From a checkpoint of a small contrastive audio-text model.
Model: encoder arch vit, encoder norm rmsnorm, encoder activation gelu_tanh, encoder num experts 32, encoder patch size [8, 16], encoder width 160, text encoder layers 10, text encoder norm layernorm, text encoder activation gelu.
Rows from block 5 of the audio encoder of a small contrastive audio-text model, named by matrix and row number. Rows with one number within an expert belong to one neuron, the router's apart. Each number is 128 + 32 x the weight over its row's rms, rounded and kept within 0 to 255. All counts start at 0. Numbers have three digits each. After the name is the row's rms in percent of the matrix's.
Before each expert's rows are labels from the 100 clips, of 14976, where the router gives the expert most weight on average: "strongest on" is what is common among them. Only what is clearly more common there than usual is listed. The data: notes from a synthesiser with random patches.
# router: router (encoder.blocks.5.mlp.router.weight, 32x160), inputs 80-159
# up: expert up (encoder.blocks.5.mlp.up, 32x160x160), inputs 80-159
# down: expert down (encoder.blocks.5.mlp.down, 32x160x160, transposed), outputs 80-159

# expert 2
strongest on: pluck; high-pass; oscillator: saw
router.2 076:122102198134169188074060187111155090131100147109157167114199144166132099104201088137132138109124110129152156105123164123170110179126143146199061114099133149128127173153126111063158171128137144155145117164065148160091079104123148095105130127
up.0 087:155110118147098178133093185107080118143180123201156077107113178133088141146194120192136171081166128130137117041185097156177126121113127181174108119151154163117125155117081133144095081195143090150171155113077110081134149131166118133085134191
down.0 099:115142160131122083178128107110166128114158161172108107100140136122182167115097203138069168144145145070086093138130117152121155115169125142047144123139152108103133113126109117127142120123134186136175129154117141094093150069073103133140189101
up.1 111:097183115089169055169215090156117153106080162148120150183131084125182186127051163125115083154123154105109120157155082119138176134093125119114166174164145137087133117117134104144147131109162156088070137126133112072116124127099090150117108076
down.1 091:198125153096088189124098175057132102136198135141156104127110170149136065225184105151146134165146115137154140089143164143133127105142077155139070080166104171153166132102150142147114134184104083138169150121063136082183147163126147099098102187
up.2 093:084078134140127156106059130158138125138123117102181133130105180138083115091130109132155151077110137178111167112089131086117089169145158146167149109127035163156143151150101114106099132145134181141148092148117161135148088116162098155055123136
down.2 098:095174122203138119130113106146155119172097176089148136094168131159132166000075139159107134145084130133119106143135166108101175156132154158116167127152104097135091142163153129119147140131106169152153058139167108136141136139149066117157131126
up.3 080:128190061112126097164136136138082097110183121198084078124096156094145178153140178195106118125134131123115091134164144131139158142096117145101132124171087196167108092082142172138067087108122111148124102142125076076152135164143116152101179148
down.3 093:178167197138067129110102141089140184158164144162132141160157096179140073241118180112101179151114116109128088117108106136118142084161090119137075129159147069125164135113130062090125139163147123099140135135091130050115150105110151100139155110
up.4 099:124102167126161182113072094124113116118070173073158134133122193147129087114154088101140159103145102153125192134122123125166088178139100146200097118106078157145187171151130120110130145126141166131160132136085157142107082103158113127020112137
down.4 106:090170091150121097136108086147104137145103168121152083094117140203145163000117171147110103116107148116124131148115148111103166146123155143099186160127108100147082147135127108108126133089111162139151044117166076146142090150158095121140128112
up.5 095:120147083169170122145157197152165099105162088145117093143092147112101178132126136142122097134162140135096090140170066138115156129074162108048114117103117196104126119082104128165117102108123112078071131112114135111114137165152188167180133144
down.5 093:192129170113050156077079133088145123145179107166134145121149128101145065255143137156118154153175072110157119079127153131144143093157118122115047109139135113137167126119119154128096132192110107128148110111078149094124143091084185101154172157
up.6 086:079112174139150137139071172152148152150144097091164148135126167138144111133128108195143166111067169176118122149134175092097141143141148147134141127139027176190114169154157113140081130157080140143163042171100089125122098144151108117048147110
down.6 083:116190135201111104108101108130160134175112140127177089090195107145159158036144136171105133142106115099123094137110193128108165106146153148128118118150152090143107119190145130091147145147111152143161047132166120133128156151147072124163138135
up.7 113:116080181153102171107053115161136118165132136117163122108129166145111078100158086169108174066122118196132173092128142108091098173175158168162117112110049137162145177167132135120091143190111136160159109177082174149139116111150139120078109126
down.7 112:092147142170149106153126115144152137175099165112141119105160130178145181000088125159089141148101124117111138142128162112085178151140173155091177143151104104165103123150145141124138127136099170139150052122181100126110137140171069141158132094
up.8 081:087165123188148152146136218129165154192129079160129124099138172119138191187134134195124092113157104138106101157188092093071120132049139167105119140172099148131108083132100139108115087162105111124062053137106112127106146155188111162100106162
down.8 087:167126137080105131064141145149156086101138106126163142132135107123090087255147137119151137086150122107166093096122153155162119097138115126173067124154148151078137156107111149099134112102143098113128173123109119138084129167081192110159105143
up.9 088:067185129199149111172170135136132092140091093128105121095146159115125145158147124130106133096149119125104119183152164086062093168092148067123160065140129118173050122115127128104159090076073146128080087148099056126119104204154119170149108145
down.9 087:138141176147146170046103176166136105121137130106121169087160142048158101255163100168165143145132149090154066107153191132165110126142137130127099112095125119091117126103189160062146102117099092129125171166086102110073094147079159098159144172
up.10 091:105173086138129127135195175154151122174107143203140142160145114105157148167085148120143088157159084138113154112136110081121142138092085112127134094147076160157141130178130135097097107150173144074049116131073131100220167100145115160110133141
down.10 083:147125143111094129079146138167103094100149144176146098125095157085088119232156117136140125083135145073144098108120131214145142053095101167144095121115081122110110121129112159089098100087093072099141157179117130091121117129081163078106132140
up.11 099:139086215105137114137073112141143113164119143111141163135170140147160111121163135112066120179148111099148155133122139159158134139154162134155039146087110128128209147110145138115099182128140160102166131140121191115076123039075125091097098158
down.11 099:110111058134114161115126068172128107155137125116150102102107146166118164000111149163132093083140101148140173168148129120100107164070165116117150123126119124144105098114116138174136129104123113129117079093176103178130128141187118143157093119
up.12 109:141162142118117091115187115095151136152113153122115153148188119137185148108114146114101132186114135047094053108120117176145154108117108123117082183112193065058132118094164124128170137100155115095122181127149160075089101103105122120182107129
down.12 109:160104067111136146131170127188118131116165101179136122122104097138077102081132094119172101078142099212177173110178112125193060162058144070160132136103130193135162155067103121179122139128118099113135188088116157106128136135131121158130111127
up.13 106:125132189149141089148099071106183136190119176135167141145176120165168088118199136137066122146144154112143149113086158132139118119146137133157110123134118119153169176124157130117045160141171141120164149179075125155088112047074150092062129121
down.13 102:076073060090078123129138096142133091127161103108146108145102145175150154021111154161135080096098161119158166163111121138104139139140151130112146115135094139152083112154101174172111168094083093118117120110159128149143124155163132167177106112
up.14 120:120094132145084170086057147164125076151172122151158104095108176140061107098158080147111157067160085188117162087131160103111088139153105129138130079134056143171107136168135164095097118175100102128140127181094146146159123131139157135123108151
down.14 112:100101187214125145131076113137152155172120139102121129109161157148186118019098114165088177162110131139077101139114168110073125141169158151117157122119098090173129127147149123111143121158108165144159061130168113134124136120160063133165137121
up.15 105:095078181141120189103070136159128113144138126130170124112126177154100124113148076177142169041096135203140167125104158110115101143139149147160138101153039153186109151156143141131082125145103133160172081130093134139106112130169136132066127125
down.15 097:099184145196130097114092103118161149174101195116138112107193130155188167000076127157096158142107124107116111129120164103091157139153157142100149111139107093147095135168171118106151115111107168152144064136178082134137133131151066110166139086
up.16 129:087189126134155090110183159108164194168091161110144179114201125131207132119089145137075098147133159028061063131114129104111165143117091111121149207110147083068126123138161114109139143126171111090113162134116140146121127115110117128102123102
down.16 139:183082118060086137121168164110089125084154083132109154183098093137128094236138128138166093101119093150161164086157073164182135098117076113185063130152180145130192121102108109149139161163137078150122171085120122083164124126100174149117152150
up.17 072:088184090193144104122183192141117156141111134169132169131149198089165151143126155159130093163175110107106114162157062103102148141104144182102141110197099132097088063134116135113114052121128137106054113148104125119137186181172079197116167143
down.17 088:178116143084125157091113159179131104098104120158126127148139097105101099255173111101164136106130135103140098116101177159149095097140079122179095120138160132081153129114126138098139094139130088109131217169089149134115126166078182105126099152
up.18 078:095156100134135067164156143141140182139124115146124163113140117109178199155096130200132103137146176104115076147145113125136141128097134143115173193135049157106116128116148126148045110111135137114138076116110153098113175148094173118068169113
down.18 091:145133140085104106114106175094096145105117142149162174183110100146092039255118141065163153141113146142128127086127107127128168100143117128162057121160175139094138156140131087109150175145147133109108163120062158094154134121073164131144107149

# expert 18
strongest on: swell; square
router.18 101:167095162142141142142073114142131163097135101101085088122090114114139079157171061089137084151064168124079107092081193134108133081135076113146151145093109095150101175090156138159101115071083113171122149154128074111121165152119084057136147122
up.0 111:142137158135140192156121106190144144146216082124093115170091102126107136139113130104069144150170145116171115173121140128109087127132172099029110172112086122147158109106112194129172163126150177104133148105195148097039145118158168127140138113
down.0 108:107157116088183177173140133181046098088164120148111106138146107183117152138111124079122217136082125123146125138116211164107115171125166108095116128110115103158057101127105139156162178090131185100132153157103121081099098163073122118166139093
up.1 093:094157117144180091187127145127098138179104116145139118131133163145173150120088158153098140142098113139072124112130077120130166139092108190155127161202084113147169135161105034165129118142138185155076090075148107074136126118167078164055140095
down.1 088:108154122157151103105113101152146162115101091091098076109109167107105173131160105132142078134115137128082099119105107130105109097124108119097215199097103090042121089084132110172123112071126142117067118153209092141120149176107083071124112124
up.2 106:083194139140127114180150129140116137180127125171148118139107113089134156138096124136108126096153129187161150132171206138142149154090143135197117126183089163172149152119100126175111099153201169125125146125104125095063134112161106113065123109
down.2 106:118095120170115063074107125127204128168095139162100122094165150140137200113112120113121112097145146091110105135091098077127186088124100131087168165101157061059168100147139175064113119151152155127117109101164150182122157147148093127141123109
up.3 104:130122121112085084161115142089180108176159126120127140130112176115120156123109129165119082143131139116123142155118093086141161124101171098081099136124107207202116126110141188150102131197155130132158097045128182113127122092129186152104140133
down.3 103:147078092115134075131114073125154193125108143135073128136091137131097166119108167077122121094156161143130159128091087100117101071136095135096149156106118090062172111103107147183132113138135190150147158094186171114102164110068149100114144083
up.4 089:086074096127167122099094139113102160139086103142164145093134115161139121086103175226105150108115110140059109143172112119132039191132147172123157158132086132084105149106130056165112149165078106131111103110138130129099156112068112172124141105
down.4 095:173131084092130064118143060144202118095158104118117111154082173108076172116138161128138039133163129114145150147117062107143152099078167130125140146124118133076104129134098114180103067125148132164090117103155165191149139101168142150089129150
up.5 105:151098136142153111134110131139212107167182150149159091064073164111107146130098144182098152070128119163134164121187105109139130104091139146081116086093109173113142141161113127144108087141109100139187083139157173135127095136107143090068126189
down.5 107:095104075114113101122121107154185131139032162160166150107159125085131151110116116062181094094155137162111118099121115083138109156127107122160205158134147133118154157142170135102144119171147128171149161117163146180150125083132132121105097111
up.6 123:066162109153154109166155116147163114198140159172145111118114103086116168150114109179131121050146090180190186101160188123126160144088108137213097105165101132169145153149115119176116099124188148144148144107120125121092127115133112128079142111
down.6 119:127095114163086103075122106129211139164082122135121165087171134132145161090094096114158093100155109118087145089094062071145139097113096112139181161127187074081179102160134141094159133183160125135097128120157133169142127122136098128157080128
up.7 104:164094189095092091165146114120130104141176158106106106119104176137148131125145105130106155130120158096116144135094081163114208095162155156109117119146160120231088102125132173135124106125179150147170118130129130085171137133152109124090144124
down.7 108:070124138105150097196155114135072112139096085086061138184133089174115161119121109078136156088103132106153142129076127149092155116106067092146125161149107091158121139141060128139141194062159184147108133086142116107113124137097108089108139066
up.8 092:191093132101085194163109084143160121085154067092082105127062132138100133149157108088140112139129167094129095158088093167108061099136109092043149158115120123137121117087132228125125154087102064100213123117160131114103138114149172102153147138
down.8 094:085136131105124154167161167129032099107145148120130154168104115141120131143142113110159201133105129125161145158139156159108125153124179109155127073157113153197070102117112129142152103115128134085157124161078133056118098135139124127162181136
up.9 113:166100169173147160128126127166165111106166136112116135123099142129098102104144128094100107152128178069092102123113060151095133122094164114041141104072113150119088108115129166106126135106093103126116106167138148124156100088139162137170116196
down.9 121:099161084092096144119142173094101081145087174169219147144136120124110101128092083092193146113124140167174141095110138115153178142128119087162152128167123174195123156162138139125169107140147122073122143143087148105118107119149139109158104128
up.10 084:159116116129135094135120129105114165148088116109152085105137161138152129149128138147149127099116099132080162096123125105134155151127080195164117148152134114140135122147113025207107151151094154150105109060134081078126128163194073115096112111
down.10 084:123155154172145133137116102163132153076094093081101137116094155072155147147136119111122054148130121121071103136164066164099094109093123121099192172142118095107132048099125101144144147107136102054089081163151094173155105147157071120133122172
up.11 084:110184196146154142113105148153172134149097119116117135125164137148126115119118127133094134157154092108056160119112169113110143148148128204208123095152146116160137135192134056116138104119180168169074163136136084167150132175159086103055073119
down.11 080:176091120154145062060119095097159163129144099106125145134144095166141136125140162157183092128071105144135110077097077092135095148135109097147185208124134090104146119133146110132107155131123089147114148129174101181211126164126086138129122150
up.12 093:099139101159151137128112142123135158179083125116163099133149121093153136133113128149158127128121077185142139060147157097126150160116085180192125101159095112118127167126135000188113127161140151144086135113128117111150138181163092117098109119
down.12 094:157127148145137117093092107154175153097091117093120169096146170132173135131146130146117058140097099111072101101145059145135088134154134153123189161124166090075150070120137095081163141114123111127119102175130089181168121149135081120158089148
up.13 109:091176122160132090195131145132159129174142155177171106109111146076111131179096133137121153106138140206158175101172172111152169124053148130164135127136064161170150162160114128207122088144152153133141118140132133108089136109109114114069140149
down.13 115:112086111161117098094104117162205140167077142133102144090146148102115160119128097098135094085149158124102116097089111081116135117138100105114212183089151081058162135127161162107129080146154138169162129122177160180109141120118129082136115103
up.14 106:080117182120133083124127129153099092130145113141130151141157102122158137134127139216115090088124091128160125131190201143155132124170149141203096133117131117144178143160110112098144107090150145131147167178136117127068127156066106158107139132
down.14 104:140179064140090096151193136105138072164116155145143110109168112108125153133066079101135152096139149160109195102091096077150149113112073089156105134152143105173168145229106178143133166175162152134078103104144156120154159154165072183113070139
up.15 109:169109193166118168154122105166160105108176120109094110131074123136094107105131117076087103169148165082101113137100083167086113099123167128044146127061106127095099089099144203115123136116111104119119125165152126132135095071127163128156129166
down.15 114:073158086080136167140175177145086078127103164139182147161130094139123113146104097109183156107105126144198133113112143123131135143123135094145150100194115178193085162155124161139159123110150120101142133137077152092085087119134144115155123117
up.16 096:068077090127082096147184131109088136158093143131126178154148109152136171104143170119150134086102135130135127163120086114124124129142110154179158124197136142147114121148125120116137127143148098126158173086116142118155151123119123161159120092
down.16 092:059139120127106083161147107106097065179089175149116116156162075108125142089122140127156100115090131147210118134119162094155175139074114060129137163119139124137127179151146138059153152125107170169149130114155155102144096056113139170127173087
up.17 094:066184117157166113142131149137140148152086142139161123140148136103140128126122137138138086121125103168141164090154174097117143181099130201245129104176075116124128153140128030176118077163147155142079137109131107121129144159156092146077131130
down.17 093:118117134167115088095063106123155166124060109123131145087171143158134141092098121166138109103107113102076114124111110106129132142150106136140192159107172059062153072154131099093143135132123156125132103146154115203151121141131067118149079128
up.18 122:063138153125108110140152103170157110172132135157139101117132095088161170152121117189130116050152096173193151127192190140115146121127103142218118107138130123128168137145099136131108101118206131136174165121129144117072135131115100102068144101
down.18 130:146141091138092094080124124118154128152089145137160167088177113111133139118077105107148123103147101134106148101117073084155145098090075122142137150148174088112178105205139160086152137199157131105106128123161143147142156148130089133140048147

# expert 15
strongest on: swell; bass register; oscillator: triangle
router.15 085:070159082174117171083074144100202073107146109147167130116142140168075102114068124109124088118171099079115157148147157123100122128133120157128095061126111120103116110159120084089140086097153150088083148098077158200106129131093193117147108140
up.0 094:105098103165120197098088194138156167141147069123187151103109173202115111085106142146102110136156118105076102133142116118089064137144138163111155096126079153092125118125118096136074149136112100099108148141146130156095163112110151149124137154
down.0 093:130170105117068099075159081113174081165166108144142130119163129101104126140104125092157049129143120086146137100104118131134227075164133173121108169151178141110077119146109096097103167079164112097055139135149116129131104112115166099112052138
up.1 084:102140104173117220099081150154175123106159101140172113110154161182089127111087134141118105116139158086131136125139169124110068129133113142155121110106096136102141081147154071109112131121126138084112167120110153201074135152103165125126126150
down.1 090:138188113147082111084122097124144095193154122151166124093128160095075100124117096094144050127162134124138143114120134140128221069126112168110107164164159110121098115159124108087106149110130125084063178151114110102113082134113175112144052131
up.2 114:098161077119138067167203110140138125104116122122073100058125102120123217164115132108110120066132138168119153111105076153215136127086156085125187169104160094081138117111061126203155107121162113133140140090170137126096082129120114181140131101
down.2 129:132121064102116089162191128100110128066162128142089094146123122170119172113137179179150134097107115121158148112133072130168080154128134104171120116154194146066136121090118130210104140160127105157188119125126122096147120184106108179143116097
up.3 103:104123080139099127091145111158111175132088156120141130190099124206147128129205163113202127121117179097134098084085141137117083138158065069207217154109146110112128119127175099086128105108130104136175176128141106156189124151124155149132149090
down.3 103:134074162108078113110105084147055217177118122106154180138127082173165093110163136145154084137089127120097109147092129137099129112138088156152160173227131075149107089144144122102122158116086098140118179143172069084162083152107162149142107135
up.4 087:159114110113111123111131132153100143117112105129171135040163130127157176127128164201107155115146120111124101076124151166143070157143116126122158153058127132073123073075127046129119114147090081158183109140184109120096112116160132111108151166
down.4 077:130086095113135100102126174127110175072098096154139146114167126142166146148169159146135203120121083200126141107149115143152067178147128104158126096143135131127119151069126048135140143174112101125174091182090100163163196131116129156153197142
up.5 107:117123224116157143112116149117154099117079121083131142082155160169161103080130075170090166150124105107083117158178167140137116156152187201142092126106135127105097118108168112110115166140110105164144080129100123125091102092177080174104119173
down.5 100:131139156186115105114076134148174154181085172124188164107180132116165106078089146123106141137157121139089119130109162089136128140105132127129135140095122117128168100173150173054129155155107148090156134119145165169134158089117075142146122158
up.6 103:142130091098160059177173177131118156126152123128152093075137124108134219154144127130102148080121109214131161119150114144184095169080178094093145141112133146056109138088072120210129132129128125135133096125179136104089131117140088168157125150
down.6 104:138115070146137095143169109144105147115128111140082110189137073159129147146129165126138185088090101182181167090131075099173077149129116065189123127115166113096168159109107115181114118181151126158180126107140140121135166135137130161131174089
up.7 096:133142063134131061154143188137142138155137094160142093100145115098141194136149159153099133121142140233146155123163099124169123150058169106082153147102129164079130122093081134189114165142095099143153100089225150141118152102145115174120110166
down.7 098:153100092165145105146158139112123151131129129141098085172152103151133160137102163128124198096084089162198168116141095106165075140116094102169120091136102123133195154122115152178115116191167169138154113079098158099140167152192089134109170098
up.8 113:124124079077076138142156113098129056128134061115071131146152089114129131112092130106138139096144051139167162112147067092084095115117108073131102053097098125148139162163116138122110121170153097141131142126101165099178158077090143170114133119
down.8 108:080161168110154090103114152119122129148131099095082131141134154102149152083142117153149112162111148050101093154140123113094188104201141195095139149139144104094072129126113126105123131081143157118039086163098102098049116178106068120166096107
up.9 115:221096106093149178129113180133089138095139071115151152121116121125149089105103101140103122162121084155129142083183140160168113139096137130095081134088105192125162157102105110171097195174072106131122084130123146136141153065120123125105130195
down.9 118:117092181177156162170068147125094141114120159093125134135142136130153127139114116122083174161127149151132112157118153087120089195102153083084132139101052136176140121121161194145141142155109165093165099076137165115130126099171089149166155141
up.10 121:136155174142132189138116128165151078107150136133109093137115154107098103167142100101102159159154163088135114135101159139081075122128168123123133092090134109139109109139181152080141093125150149123143165208094156153135145104093145124134169145
down.10 120:121104163175141142125093124169118179175148154113135116063118140103117126117116094141090108159083166118066068136184174116128130146095182170097177171127160093131097122129176114099143087085072117120147194159151071048117055160091098142146124149
up.11 084:114141092128121149104142108116139088076109104115122137128203077159111099107055135138155115086132080110123149128153108094153078151108069118150137089119088141090156154145151099140162120132116106126114189052089157091142129166108128135133120126
down.11 081:078139132085095130083152158129137084138128120115125122160118133115106128147153100099181080147123161070135133141092111155082220071169124139090134140179136117135078127140089109129136120086177122120022083154102118128128085152144135113164108118
up.12 108:125173073131132075161190126158142137111116120109080088119135115095134190178145130110120130067104155151110129133096076149172155147072153088142205164117160103068118111125074118179154114123149126140140147083164124103100106118159117155136158065
down.12 119:172100089096109090157176133131081138097123130129090105155104101184150168123125147173174156100059155117149098104108086126173110125129143114177149133146187132070131117085129119184104116132106083172200139130140124051165131182101110166168163109
up.13 089:086141170102143195129089217112127088120129111127145134128127179172132122099152159136098135224134111114084085131156131125113132165123222179061077106112154169101072101118129076079115158125126166151122120111108157160076078067155118126119127138
down.13 084:082142109072092068147182115147148099125081146132097152154151097112168147110111119128157050115156128153170115136167099069146131138098150071129140180109169124131112103127111144137171169084093133141127103078196127128129106093143115142155108124
up.14 102:115065096111148126128117109129078184111099078050153123134127146191157145092164109192160126062099143148087118127117165125126091187128062135204172100166108134103125166115154077144084126149123088151121107114157033162166135176143138128038118118
down.14 108:133120173151099206174098102152090173195114145085173131132112138137156080104157102151142142151136163164065139097067153092082092135139064111166137164204089104187128135154170176120093149161113100099122142090134098131149140153152127127115107150
up.15 101:085109077140095158095118175119159124154166062109162186120121149156124139065055161126103108135153095130098140113154069089112121116113124131093112107131096136107145104143075100132120143155127110106106151072150167126091144083119125163147118158
down.15 097:096191108105089090071144128115170077151154106134154122159137131097105131105127137115182074137150118087132118116120079109111207081164150164109126160153160096117081113166101111105111152099184122096031140140123108121102108132081158128131061121
up.16 108:164117168093103175129095081152111090115096137146079114158126107102145103141178083128133208139127161125163078071095174160069093106153115112092105112118171128169064148122211151092125148150137094133210135173109130146170169123123119088139140095
down.16 102:117074092145185098127109123186080167085163114139093153129153144176126141123123149116115169087097098164160140158181152142187105186103144128114135107101100145119153122074082099143153116130111184133130130104124140099090132139153135094131200099
up.17 102:136166080091208101158147155154089116116134108122134069082118097089124180152136081107102129116095095195136143098145154114138124179090159098114175121092117141081095175097096093203137125116104119142130102121141098107078133164134099131126142142
down.17 116:104081092116150109177164106133119149119147130149076118140128134153156188144131157143123197090080118171158126112123117122151064177122152080133143111135172120148133126102112133184140098163116143165221129102163114101154126136196114132176207092
up.18 113:104162055127164073116146089079135133117101134097105131143182085077118132113086127127149126048095090130188163141155102083132158148113076089159147105119074148099129187136099120095142106110134141152113158057086122119140143158093137141114143096
down.18 113:090137164135124159112112116117165104117108117134115112141124183076119169126160134145120144140136167082112097154141136124061162102188163146105162128146100118129102075121126160112119058095190141080059078175115135141079142166173113084135109101

# expert 21
strongest on: tremolo
router.21 101:106129101164144132145099138162113144146134119102115116134173174125121140102121169152105153119145137108104151161096087134068152110087077161125161132091104098088162088144085183151119114139138155118112134089182167114133140116210070070084117102
up.0 081:124074119110078085139141068160102122154120109089107118146126143182137130093130119119109094111171120080120156158070120142111226062126113117128136116155088041171119145155078138144107136098163169128090087106172117113129157146165105076080081091
down.0 081:165104133104098128077102191092169148138142213177176137134127115164143117159136141138160122143122135154201081059170128092178123100129075104150070156156154184126164172105207096109117147195112086133144178148038133096122153122099146127159156131
up.1 096:162178156108158131131197250116126150075148165155139099114162112242127116093110116157177103188084128101132097091136149123142114187115113101127133110138181170136090140089165096119147166129092113146079179183095075071162114189127134105177064157
down.1 093:085180072156167090118159137164172118130111109120162095098204145061138174176089134177147113114062064138127120148151194123111109177125113103120166129104124130122091118126104124136158144092076137134127087164155066147113098191119110135171164142
up.2 115:197192136167214171095116185115110181059147146087190094063118163174070100111141104111142135146075142113088105094154143127156121178131123180129140152123161152092109141066176127118115139079113144102099147141121077096123131200137082080118103174
down.2 105:119097107129170114112157153170136128066146114081088110121101129094146165143137119137160058138064128125132075166168145120160083168125141109078150120091115166110107082062153185166164152080053119134103162130165087081108130215112087158197138171
up.3 097:188161102182138166083147182111148159064163146133135054087139141186083152084133135137175124152107142095131095135112147080145070141124115130101180108113198137082071129075206160149122130120083101120141203139121104128147139218157111056184092170
down.3 098:119142077124171130109177152122097151101140088133142130106131127091139133142123113165154094105071072176138117121185148137168062202118131116162155063111109179135116134092100108157137183140045079130117147166123089130137143204103088164193131176
up.4 087:195179121124148127052171179112124157087137190135165128105124159148107147072149164165189117150091171088115044129145146073173100160132118159102165138131165183089106127064171134097103120130088090111120168149096104115126132195144107131155121188
down.4 088:138130086136141094076148119149122101102164135130149117051130149074146158103060112133133080096104087116128101113152165138178097153116114104125154122076117131122140103118131136149166114099077111111128153143161123115150118195087121162192139154
up.5 095:158107110101162165139045181121160109116143151123134100129130125087126095149168150068165183161085185123170060122180096103132149125085166130107117162106143206083133122079154163117110112132120118102172153110111134129104115109128130106184154156
down.5 104:084142128118145101169164053128150101155118130140076096149163110141140207156111166130053179122160131094172150150113146125105161125101105097096105097102134083146135129154076186136149126121171197179135111040159126153110127109156141112092188071
up.6 101:171160126123169101094159170128089177163112136088158145151182083203091066066129112097200134121117154127164135080132091101160158103083069128172096153145162097075164146149138122112197147125123138115102141098141133077109113168094094154152102136
down.6 103:135136194160102134093154143133105161073133124117084102139115075153131143118165128135108112168122169039123057120126138157129158091125114194127160099153110088058125131094180116095116082068106052142147142107128102108115174174106146115164123129
up.7 095:137149107133152150153092146136134117155085167145173139117149168096208102126128139120141155151059176159114077119187132102114124176154129124095137171102101238122116137062188139122085114169077124093151146146099152156126103085096140134163153134
down.7 105:083109131139161081180105065148162098144126126106072103126171156123153197112092152132052163136102100112104169189148157136096125159157168168092112087103133098173135105132094168105156135089151195180138069060180102124120120102141094134109160081
up.8 087:138102118132121085133153082143067131122120111103102128128129130163125134096093104132083103127172069131094165141080155144098166111120084110120130121152087064178123112184076141175114159081163171152062101110158134092130156120169072120087088068
down.8 084:179153139122130135086102173107199121115128175149146135138135129147107102168164127143159119148109122133181085088171129087191133112116112117140097125149145204108166151076207112099105123191078099126152147174049119108110119126107178122163142176
up.9 094:175155139146197092129135160094137123073114135062125143094155091171106113096160091148150158102101125158144113100163136179213173097085135096189099136169165120099140158080138108141171120099120135137113110109119132093117106171113090144124118137
down.9 096:080110124078111100121188118138090129092129135138091153182080073126146181134144162094144105140099163051185109190140100124126169096095130146081128123132112134107109101110108149105144135060132141121106108102154170100093164149074163158178169093
up.10 085:220117223106162111093148156160159125153115112111116109100117091179118150101166132093123113156138126074101121087148129144217103089119097148113091107125151125113167121145158086086160142084118116134109164155126118084094091109084140175133122164
down.10 064:161110115098126126135144066147107137113107139131117088111075094045119131094173075110134072119098160121086110120142129146145133145101122217148160166118174118103115128112219134131089123155142091115149160113117109094130124135101146168133095113
up.11 103:123183151134137146148091162142158125138089198134154128119155131082161135137111118128138167188118203125120044109137133094108166167127143123079147154110077187107106160071225149070098087154120134114171133137104160169159165112107170113127165120
down.11 110:140090093157131095164130074105120121147171148166109113121151188147159169113070190132072179152145100116140178185119122141093127118118135129041116117119133098164153074164088182153121109131136169127131104082170171129124136070156110102088160106
up.12 096:161127163148141130133102133115147140104147113110108090082119118154084152133149084123123104101094125134114120087121155155147151112082112135171114166108179124085122114061148087128188161086138147158128141112121086104098101225134100114127125160
down.12 094:058069143125164139146146121167117137127127147127115120117112097089121167119138156133143106136132153129190093169161147122124132153108185110041168126090094152101078123081118160136158171074067143159104130106203146086097140154158145165175091120
up.13 097:124160131134143128160108131106154120171024198121104144138172078104200112122123119154144166141108152130090056104160153195133134125157143138135151171172108135125103161086197152098079118160108096139139099180094144147157136084086127137129146126
down.13 092:149157101110150075141134056133121140177077141162145105087136140152143194119065164101038156134169114091095182190118129161132126106110143156124114139120146108138147086176093153123120132116137170110156141126153145137127179097141093130104139103
up.14 087:097148123113117134127114101153127137144140116145103143149134168151093118131099110120099090114170065120141176149059109090100136151121099148140157132131117065158144129200092107122164136108195195142095147133162111081125178153187087074092061105
down.14 088:139126129164124203070078226095183138147138190140163128131129145149108118164163137140166148169149118133170083094157154087146104129140106111108109146154133191148133132085170104082131088168114085153127164153043142129155103138156149100179177165
up.15 096:116177096142148102133129147093154108121058215137123161107202095110192105132111123093141170156095193137102095111131127156155153112137121100132155160109110146119109167098205167115090108161123122130133142162067160155183141090049110136148153129
down.15 098:131105117117154073167158062148134153145121102124109125141140140166187200110091179117035141120144128096100179197116124148124115100104122168112131144099110110156173087153085166166124147098151150115139103088185153139110163107121089127084165089
up.16 103:132208131084159100108181169105084148141088126100120165130195089203110085062113098117193096091070123141126095080110130104153127141132069109168138145199148122105106149124145117113183172129130111136094161108113111086135119189098082156153051114
down.16 105:105155187140141132115157114171152110092139121094060079119143103121138184154153092148104123166101158061105044125149161156120160129116151182086166066134121095088108123077163132115141110074085117163156093148177070105104123194109090106186150140
up.17 093:136139129086147125147206117125097084140044156109112156171132072113176164116133125162098120144105098134125127151170128185145117116160130148202104104204158141151123147108128137101071178122158105138152142184083129125149118084067117165099155151
down.17 089:122145136151186099122064086153156125139051128143184110049202131168103140115094129090073186116155110101075161184134170136146098161149118179138100112125142102122133130158115145063133137119134167102148128156117135187086126129127108100109083120
up.18 120:165198152165199124111126165121123150043152110094129107083119132160056128119125105153131115137074144093090098114148142135142095153130147142140142152088189122096108086067145096108147132057089140128092165151141094094102123204127085117120112144
down.18 113:080090107134211109112159156165095148080153132114104114116125105091141178128123154143145064158092148133125093158170154114146105177108160128068179139081118155095100102075133143141157153089065150168097157142189089113089119186141106141201140138